Weights of a small autoregressive pixel model.
Model: 6.01M parameters, 16-pixel images, arch transformer_decoder, layers 10, norm layernorm, activation gelu.
Training: 7600 steps, batches of 128.
Data: trained on made-up ball-and-stick molecule models, 48750 training examples, 20.0 epochs.
Rows from block 2 of a small autoregressive pixel model, named by matrix and row number. Rows with one number belong to one neuron. Each number is 128 + 24 x the weight over its row's rms, rounded and kept within 0 to 255. All counts start at 0. Numbers have three digits each. After the name is the row's rms in percent of the matrix's.
After each neuron's rows are labels from the 100 images, of 14976, where the neuron reaches its highest value: "top examples" is what is common among them. Only what is clearly more common there than usual is listed. The data: made-up ball-and-stick molecule models.
# fc1: MLP up (model.blocks.2.mlp.fc1.weight, 768x256), inputs 64-127
# fc2: MLP down (model.blocks.2.mlp.fc2.weight, 256x768, transposed), outputs 64-127

fc1.380 091:107110139136100135123121109126155111094148129138165128130117153078167120120108123146115100127089121146153098109120133096138084164141157179137120082116120098115137129189135108114156103123107141
fc2.380 088:142157133071156128135160123087103142113115118137121152125113101118100136139121125143167115137176149122148087156147141142129071101100119132131125127141120161142103127099185080142168200117120130
top examples: small balls on sticks; balls: five

fc1.476 091:135146151129135109120138119191131136103119149151114123126121125102085165130123116117130106135117138104129102147119153149154111183147122127100127152097116142128136191146096127139109108107132129
fc2.476 095:134180164127187111134182119102120153130101150143130181116140109118101126121123117137134127092109133141136140134145138116128091137108058099119121139144147125123113119110161152132103177126145134
top examples: balls: twelve

fc1.759 101:105099163098127167099117126144099170112107127117131127132116155113192160141125112109137133122138125144192117126108123097169110096121143104100164155122096124106119133142082111143161151099147117
fc2.759 096:134103103116122155135085142186067122139106130108167131158142145153104176102154129135148122128112108133173137095074113110120109170125134106110121115137106123095174108160087137144167134116162158
top examples: yellow ball; purple ball

fc1.276 109:122159147127156119106170144117091089094119151147140159134112125141103132137113104059146170166095109139081090148133129117107120142162136148130154146064163152116115165164108132097146150143117090
fc2.276 122:137099118139139143149121114102134158150107149110118135094100128098127137186126135105110137112146080127112144157140103090166124109144091131159119135134151112103100137152144146138095102169140167
top examples: balls: eleven; balls: twelve

fc1.587 097:090103173122064142120114099129137147155131104120105131127186117130190145118133139157110130114147092126151168137114136140147066148146162105128153131136138178142133131141105087128114143120128103
fc2.587 098:133156108129132116144156102151147197100087134105143157077133123085097152153108126131118124146153131125116141124155151093149160110099121164120116128090145131113118158147139127113137164143089137
top examples: balls: four

fc1.557 098:127110145136100126141120114104065172142128083122153130119159174172183165137152089132147111163103075139129165118078088122115101094164128147084132123147107173149104142145159140114108126094097132
fc2.557 099:142119123132097139123138138148159121103156148142125129143127129052088120112134133142140130156174136086120168135160176136139145127147128153135137139169133168150123107149186113139104131129124121
top examples: balls: four; balls: three

fc1.40 099:140099116118126118119124180089126116158143132150103177114124146117159133140157153130109141114126082114149149108119172126129082134122145107144118119163110131147116094124143117127096129151129128
fc2.40 098:144125107134167152140130123123152112109131142078085106137095113119119126108100157142127117135129092130119117119187100139124136107117171149113113085175172089139147135147120066103095162179135146
top examples: balls: four

fc1.222 111:156108166144090134169091122146132150179120087128153128093093074145128164116155125152173106125149118159129105157155091123116098131132154133097122149113131145134123160120168099113094176098097108
fc2.222 126:153053156123125170111173077163112119151132142150150132163139121133127115070162125113084144102129127146111128117114108161175094096176095145110134119140155157146130127181133097129096144109111084
top examples: balls: four

fc1.579 099:161079154107124132130117140117082138109141116141137129119076097081129173172163095103137141143155128159156146133165134091147113137126127134128122128117136105125122182132125129131140152126131103
fc2.579 100:133112145123147145145100126162156182136126148130178093160127132109126116133117102117141122131106138122145096121120113128154150144091112112128125134118117147149105126158137133123101118171164155
top examples: balls and sticks

fc1.700 110:136132159097115151148099144133127154119145100146111125127133116154103125095105108123113145085112137127098105155138125133113074159164164146092120115140111157150109144134119141137097093177155104
fc2.700 129:125133156142136130107150127146133117129153114125089086130132161123122096142151124135136082161124141100169096122122159097121134165134138143159124155145103109103162107133155142142148138107126130
top examples: branched; small balls on sticks; dark backdrop; balls: eleven

fc1.654 095:075093166126085126159099130142133120156120104152147125127162139140168157156125130133140112172152095118151177113090121140128130140138137168132133093122100121161139091107144139099118105113128122
fc2.654 097:154130106089170115114149126095116121131144164093154143115105119093133124077121133127129122141093152120147106155150078130122123102118119093147095174116147131143126143114133098161104157147115143
top examples: balls: five; balls: four

fc1.501 093:139113142136110131113127098148101102118130097115153146159102120112146119110175156130099107115151119132146107130182147101167087130143138145142125094095142123098142147152127135133156161118089100
fc2.501 084:138164127103119102142172142050151111122168120131114117127151128121177122126101142109144107155106178112124122136099108117142142117124151105164127151114096116149133173121111143138143105141122119
top examples: yellow ball; balls: twelve

fc1.188 093:100079142115085147150128110146119124088147088124153121160130066151127148132146120152141138115122148168134139133174138073116121129147170136101109092138120128151118144128106087129074130133132082
fc2.188 090:145170116130168141098123110136111097125123138145145135131124155106165096126145163097102072138119118114146068137090131166162114067160161113127102151119132144173097081113163109140156109119114151
top examples: dark backdrop; small balls on sticks

fc1.435 093:166132122147134143098153100118177133102141115132135151100122115102206172134114122131106132173154096129147082158125179089150133165149198128129103105124124094135139159141164120131136164117119111
fc2.435 080:124071157145155133135111129170124114149129110159119113120118120150117108168116125107126129183118166161083144121113079151162123116147110130070132100149119142107174122126116109107122114113111130
top examples: dark backdrop; small balls on sticks

fc1.694 094:141107180120143142190164110125145150112141096136107119110137113120095142139140107138155132079102110119115108137108155109146130142127142133108133122156155146113154159169141154121114093127130115
fc2.694 092:144145074102109115148066124156142139097152128107115123148175109127069146139144132134158123124095114154096151125127110177152152120146144113150138132161112131112162093137107127143170116117155104
top examples: balls: four

fc1.670 100:106117131134161138128074159113117090089149102145096146135135108148142136146137151126121108147143091118140120152083139128186116096136150127107149082127063153102109127152146126146136129109154121
fc2.670 090:146113117127093130153045159083067140108136117128145127123138105161147120123174118116071140160086143150109129080083133113136090107107125158099153104128139145148145132117113155136197093142162117
top examples: green ball; space-filling

fc1.73 097:143120166127124109095136153140156102134144115182130146144138136141103128152151098080112081117148120150170171145137147126112086111115152061109128132155141145141143135131137124079087119105093090
fc2.73 083:130181150172162142096134156145150128147120120124133166136107156140126141113165132086112129152120117166111135119131118106085140136075109120115138145163141121091098121078089125112163166113107126
top examples: green ball; space-filling; balls: twelve

fc1.462 094:153146132136157109116142134122104136105184095149138124133104042113128143121122143116114150120126158142112113121134114085146106138137111139092149149100150105147108148133095112099150111109059071
fc2.462 089:104119123098124144141128101127120162155075113127154125121166103130124144162133126162119133113167157130158096127107115135137133133111089081178136136152121128171115134097071088132094108176131141
top examples: green ball; balls: twelve

fc1.277 098:127157160170122114165164100124104111160088108133169121135139125174102140123165116135152125112089137167139139129183132126075131134154124155099100139096146108126153117119146100080131095169097137
fc2.277 102:149097138165103139167118159120133093129143130142120158091140132132137138152114123136137139166120113160161120086144142095168116147140101126130151134117102121133128125163122121145139166113130149
top examples: small balls on sticks; balls: four

fc1.590 096:112128144136157147107118150144079127105099090144151170132113131116093159144134124117095135099130109109164081180115119120116119102095132141095100117091145128100092185151093121134119137106145140
fc2.590 093:113179133131133099151164092096152110144112126100121147139070153091105100103122123131182150109146132134157083130116108102091119141122143110146123134127178082140128121128148115125087168141117122
top examples: green ball; small balls on sticks; balls: twelve

fc1.631 099:152147116140096137133128125137117118144133134139113126124149127192128156135154139073165120145161133166110153124095099148130132116131141156078094134162130130145169124109102133154075106089156115
fc2.631 094:132110137177134140171131114132105092143119089106135094159164123116133128116130134103148105166078105128146143120122151090142156129129112078176120123130096102151117145164107142112096156115162109
top examples: dark backdrop; balls and sticks

fc1.660 107:120146126141110160134145114148079112117097072135139130146112118111153164101110111137116130098090128134142095133117121105108089141151128110102141137106082162123080176137146100165100155111125068
fc2.660 099:107162098100121121129122156150136086136125126104123139178106139109094138130109130122129109124125137128150127128079093106150175118171157130113111131105083103141119123166142090132121149170156134
top examples: purple ball

fc1.627 101:105130136095138157120112169120092126103159101093156184132155081153091157123099114100113142142151123112147144184166136133092107150129123167118136109157145125124077131120105125137100142152127115
fc2.627 115:183100118164154138133145115139120141139097152064121141134086102171134131128118114116131129131130114111132075114086140120172140098150134115199146135125128179097134168109165133123084156100132120
top examples: branched

fc1.532 095:145134133197160169147140092132134133113122124151120171105122125150135132151128146130160121110103136104123125140169181138160133144167126082114109123116095120120139135103143112112124123137116116
fc2.532 094:148160105094114109084078158172157122123132143170135164149125093110111155091095149105132136127180089163153139134112116139147091119121170126131103145130136149108096129085098158127155125103149102
top examples: balls: three; balls: four

fc1.107 098:112151132192110129107143159115133119172128081106154113171184134116131119106146115149136136123138154142136148155153152134092124128163134061104128120141158092123164147145142060074099139134107101
fc2.107 101:139132123132147132124089140101129126104106081082110150102156117167194147151076089129150079165139130173141131130106108118092115147104156168102146116105143104105162176151146184090173160110089139
top examples: space-filling

fc1.564 100:128154103116138139132159150093118154113120123118106165155120142103180173097107133112117115141190113136093123139128115106094085135094147126120105117107136099111144148121119134100100204135112100
fc2.564 108:106110114126065132132121090165141122136130117162130122141149162109111139104130128165127157121150134115166106097105149126164129136169124196155149158105162145163124093144139105129105099141111129
top examples: small balls on sticks

fc1.93 100:161117135120125147140126109150126136111113135164133134124094049136120138157148113114125117083115118163113114168133138130118145145142125107086076145152110115154132152129123146128104149091144104
fc2.93 106:117119145149137111146162143157121106140162126111138073171112113161160132090101100150110138116133132128125130120113117138118156104130180069155153143153167178144114071108086162094161096135104137
top examples: dark backdrop

fc1.477 093:108125146153115118127112119125099156120106124151124136102139080136167134165135122120114123153150106142079143127099162127135136056124125113086144128128076142129154166114133139120100151156112118
fc2.477 091:147152132136139119170166118122116131162142134135146093146117136117111133136133133113091148123117149148087105107161124083108127140132142094179117143149135122150158099139114130120108089148182191
top examples: balls: four

fc1.444 098:127099158145141124158144158158113116104142105152125137139125069148123133136127135060118121088096144158152128144176137143146138114123176144122146115099130130115128146110111131065152193124144100
fc2.444 090:115154149090144127110120121139137129132146122133130115119150125127167135096109125146109123120118168128075201094125145123106114103156145084167130122104120192123106124098121128127165140126118132
top examples: balls: eleven

fc1.617 109:127096131142083128145114120157123094137154128140122143114156061119122154109115127106133096157144134117094145143137143122115136144121112106123139125150135110157121125168117101134079151143089097
fc2.617 121:120133100104129104103121141141145157125120118127144158145135126145146176128131097154117126143139131115118109120090124136147134071109166165133148150119129118120109169140089160144130146125123104
top examples: balls: twelve

fc1.725 103:149099154086147152118120155115110149095110121126127157123089114117110135126107108092107148120184095120150102121103117089157096130110202126104115144102106202113111181139107122108128151118136113
fc2.725 108:126164119132170110128155147114134109108152120123131144141123126108129139087120124159169159121126142138148094150115172136110137138127093123178102136156139101126136093124174090146066143113111128
top examples: yellow ball; balls: twelve

fc1.468 094:122131127172083117141111137177143097163067134150149104107156126112126117165157122168154142092095115104129142143139153141090137145169099101124110106154115102099151123102137139184090118166149143
fc2.468 104:134172141110136160139153089088120129134149106141110135148150131146148125089128106101076144130109159144163128136119064108085064105122124131100104140133143085127144111126075127132130116127117163
top examples: balls: four

fc1.64 098:108131137102078127122101173099139114114133117148104174164132094122165176128115124154121130082048091118129093132129115128127125171127126092118104120140140115140089119125114054168131120144138136
fc2.64 091:127149144149077113168177093091150147171140147158112142129136147118106142126150145111114142119176148103140099116164176080121112090121110113194127153115151154106136119124126134107087173137142144
top examples: dark backdrop; balls and sticks

fc1.594 094:136149131121146110108129142134122115137092117143104115160138123123107132132153122117133108123143111122099128119117142096100130156130177112103110125146091089150124137126165126141144117105133132
fc2.594 084:099144131098128097131163144172137100147092151143093133099121166126103160109127125111113117089121164127097129178118113102162087099172148100138121137139160119146081179151141113103076180153145136
top examples: space-filling

fc1.360 092:123136151160133107133150120095098098140128102171134134148155131100137134107153139139120097103126129142147152141057078094134118109145169089114146122129097151128100121144178113100152148121111139
fc2.360 086:137132112166153085078064146132094121091133127183142134129146126136138106128139132129115112108130118145092134129117113142151168130155141178125126085103146172116137108114158134123180123122146112
top examples: green ball; space-filling

fc1.90 104:174141158157150068164155101169139120100102135147123136123114099160120163127151124137155137096141136142104123162171104142129152146154133167094100131123099155095119170143147116088089117128118104
fc2.90 114:115089140137134201139128101104130092147172142141119128137127121136138083124123135136136127143169120126128088100111130175187145170153103125095138118174113098123183103164121110141110080069100138
top examples: balls: five

fc1.145 102:089113135089123152123126104160156144120100114104172111108102115107114154127114144141159139133148122128137114165109180132114138138137156129114105128096103077142174134139122110134121176086113105
fc2.145 106:184116126125127141116102112165112085094141123151139165157138113155081130106119129154154164145127124108099124075117118119131133116128094179124137087120133110169120139139099097165085141083127104
top examples: balls and sticks; balls: eleven

fc1.35 097:072162133125171066116127129147125124157127123139162172117105118119119114168156139113132126121155113092169129167101110151116110129172136113152103126104131137107149137162130103084112137150144113
fc2.35 089:105158157152132127146100112101125074155147102131085145092113131133134144143135123132121137147101104125143069124082136113126079100130107145148118102144091141148150132181139102150092138127145137
top examples: orange ball; space-filling

fc1.535 102:068144133145103095114164120083143130127146097108137148105082129072170156119148122134138126145097130144107120144130140085115109137126152091122106174136124191140097173148152101126149145118119097
fc2.535 099:204114129123116102121140147136117116095155131125124133108123154129119153109129124112114128102070163157143118143104122110147147096117153214103156137126121118176136145173116097103140150119101131
top examples: small balls on sticks; balls: three

fc1.125 101:103084128133104144150128098134126113077138096138114109107103072137137146151105149150113147121128066144150179127110121081134150111117139139123143113088120129147113196134136111139145191163147130
fc2.125 102:138158123144182119163126125140149130133148141137149117147094159094121090097115116137153149162119157148107093106146167143105131170143131090154139121135115097116170093131158155112110133119105131
top examples: balls: twelve; balls: eleven

fc1.451 107:108095141128093125099157123114116101092149135131132158120103086077129138167136117099116129146101098131159146139166113108156155135145128166138131129119166127127127183140098121130106118141117104
fc2.451 104:076076120118085183135140065148136104155100162096147085119162140092178136165146132142122158111083103120117155113100140109145134151139113128098117103136160138134162132124080132109150089127114117
top examples: small balls on sticks

fc1.556 092:128124123124123137132103122130127165163109107137152124134144155160149135140159100130112138139105119135111109107121156104142083096118142141108140111119160147153127128145144132109107123169109142
fc2.556 087:100146137117152116147156125124164147140147158118114128095139150120089096148165135110100129068146120145085128129151082141139136085104135101087128138148150137102134100141095149134120145136184158
top examples: dark backdrop

fc1.480 110:138113129125114094115141120092155083169130133118147140145118131189156182155111109151135146167147083143149109113162173130114110118130189114094089122103157116145142129136168147083147114154097131
fc2.480 109:104146131124167155144188117113104114146126153137145104092137134125154161144158122134124149130139111140124140157120107102135104123104126093093128128148125121103093133140113124114118145137105123
top examples: balls: three

fc1.541 098:100082142126150120115159165150089122102149131154110145136146091140129137154091148132123137103105114107141159136119101116148076144141112143118149089132156136130138137113116107125138113122072104
fc2.541 103:174088117115128075160136105111119158155128132149114149129137125143126074148100129133091145099153143142120123101145095166092159136130120120117155103106125102125167128106122118156101132131124133
top examples: space-filling

fc1.328 098:111111134130114101143124106102105096140090092137141148110135123104168154127152099148106126129145127156121093150065164080138104129109119100119109158088094133150155140164112146117137161075091121
fc2.328 095:148127117175159096164140151121114147087149132149137137124095145140065087139163100094123115126135138112121184160140099124131150115106122132126109119076139126152111163113123137152139168145167119
top examples: balls: five

fc1.89 084:180110124117104178150164080113141094127148148122142129116138159111169121120128128151088123137125106114153124128118145100143119107159168112137091144106108132115093137064096116135173157149108112
fc2.89 075:168125122114141125146116100105160109097132154121096152136116161081124094091136120185140138160172143099122134132170093137132116153113106171131101156103125119122111168110153134125149124118144123
top examples: red ball; space-filling

fc1.637 098:151086151121165078114141161158131109121134113152119176145111119151157135131145113131109144110158107132164117150138167103101115126175172141139136147115057201128132141156147148087074155142094101
fc2.637 092:164139109113148136105103146138144110143090143143125115096123115108170153102153126154123106115156108159155126169113140104182120143143097121124138126175090132159127154181091135128104138117123150
top examples: yellow ball; small balls on sticks; balls: twelve

fc1.404 100:131092139138100127134120115193128072087162126130143118125118125164132137165120127087119153123092098145112135108166141122150140132164176138133119121110169170105150188122106123118137116151111068
fc2.404 097:118134146165170147150129111103167115115153146163100126131171173074133083113126147112091120097142112103086135114127117140165100137132110110118117141136148093125095126101099080147173153125120091
top examples: small balls on sticks

fc1.329 088:106112124104092095146145091196176130120122148086122126114132163137132108118144145090103129152115118145133117160113123097149145116154168124123098167132082182151120154147151120127134109136132102
fc2.329 082:102115159120118151125126143106118115139138126161129152156139065104128108120146132180124136133123137110123103135169175102105146096117093173120130077126144074124138113113119146141170145096161117
top examples: branched

fc1.284 094:108106132103135111122150131145101122145136137156118149149104107105145133125140121107122141108206108121161185135114138142163147149149114122095145164112114167142151147123148106145115129108125089
fc2.284 087:179111122138145133129092129131126106112156130120148117101111127145136125110130138102096132131120103148139127121125103134127087137149101086084111110121186151125089131110096171140182109138135123
top examples: yellow ball; balls: eleven

fc1.732 109:118170149128123144098136162147129123129078088121151127154112137115122156112100121144124182120099098146142121133125153106087107157111125105083132162076132118121103165149126117160121162122109091
fc2.732 108:080158148148118116157112146132142102108111110147127133133116119137099134143154119130121127104078123119184051098062143105161165125099095112110128105120087087165136113156112149138121124086151159
top examples: purple ball; balls and sticks

fc1.529 098:142146179117133117143115098125097157106096115162113153115093130141141126134087102151091122133119125119144144113150137081130096113160111142097153126135146126149121136119138127122132110138126116
fc2.529 089:141106127124074121171114090114105131127128124135109135139160089099109097082121136160090097133107127082129166065124125139161089137131123157126121126121138166168141115088158144159151118131186154
top examples: balls: ten

fc1.78 105:142096151140163074111118151082076105089113144118116138145091112167125148156143120112108090125151074157145147138148080130129086101126123155144138128107167194105100191155138139139140126131159135
fc2.78 115:134127118071144133077108138113124136111129104108140117119124120119151145114124147127126114124146134167119118114094172098133123124093153058099130105150105104147109130122098133099150159104104141
top examples: green ball; balls: twelve

fc1.601 101:093121172140114097186151125159154127124097126115107138098132106142120111151148116100117141071090109098150110161158157120129154121135175140098116137154099151122128142112124111110161161123167125
fc2.601 096:102161146114131123103142125116082121145153127132131128127110117187143130125127122128132143140104113123073091169148127138146111092152137145113144175134111130112182149116104100115161104125107120
top examples: dark backdrop; small balls on sticks; branched

fc1.445 104:141132112198095134139102096151156095158078120110122129140168125108149167131133139146153143111145111130125107157135116142123096117140156165103090107114120134134155128144118131143058122115100126
fc2.445 107:131135137092133118130085126078120126111142125098118125132141103116147130162106145113116124178157162157076124099140107065129139083103098113164106157114111074103131153083077140139176159124124128
top examples: balls: four; balls: three

fc1.595 105:097146117079112120139103104209168150144081116131148101130139131150114135177176129131152106144136132113156113136072194115096114124143188079116142156111102125145127148116098126110116174105134098
fc2.595 100:104158149135132095109138136088185092131124098175178126119143139098127119119126119147147148127100158151128118153147147105104141201123069129110119146106129113127147141154117090116108112147112089
top examples: orange ball

fc1.198 106:057102129131070124128115104170144149130141128131110163125102106136103157117096137111122138146134106141104141167172172159139117146139151119126126155094168110164133125140147109110120163167101071
fc2.198 111:092144155122156112087112128106088131121138120107129141144140132140132124103136109123139080143139137138152146136099120142122140151131140163125104123113095123122140156135145127141175109113125124
top examples: balls: twelve

fc1.305 107:112163136148103155173138144159067160114118143111130122153076109139131119139122147107119164110116134134110095141147130100138130133198120141089143119096114151091101124141099114093101150138139114
fc2.305 109:121114140163118131113170092116138131136122122146132159113087109150086117122115120095118126089129137153120125109112114113148097132120100121135125141143143091085146155103134092134129119164105117
top examples: balls: eleven

fc1.11 110:136109129117107141110139149143093148130171111156171110089109131076155183136158112112141125148142103106117139121127163122129103089134157110137145099127160136123102189148138074144147135124123110
fc2.11 117:072145115141113096125162095046110148136095123102091097147170097140155112127120143125118121110110115115108171143140112102107111079157120133102116101145133100146148127137102117119116101141119146
top examples: small balls on sticks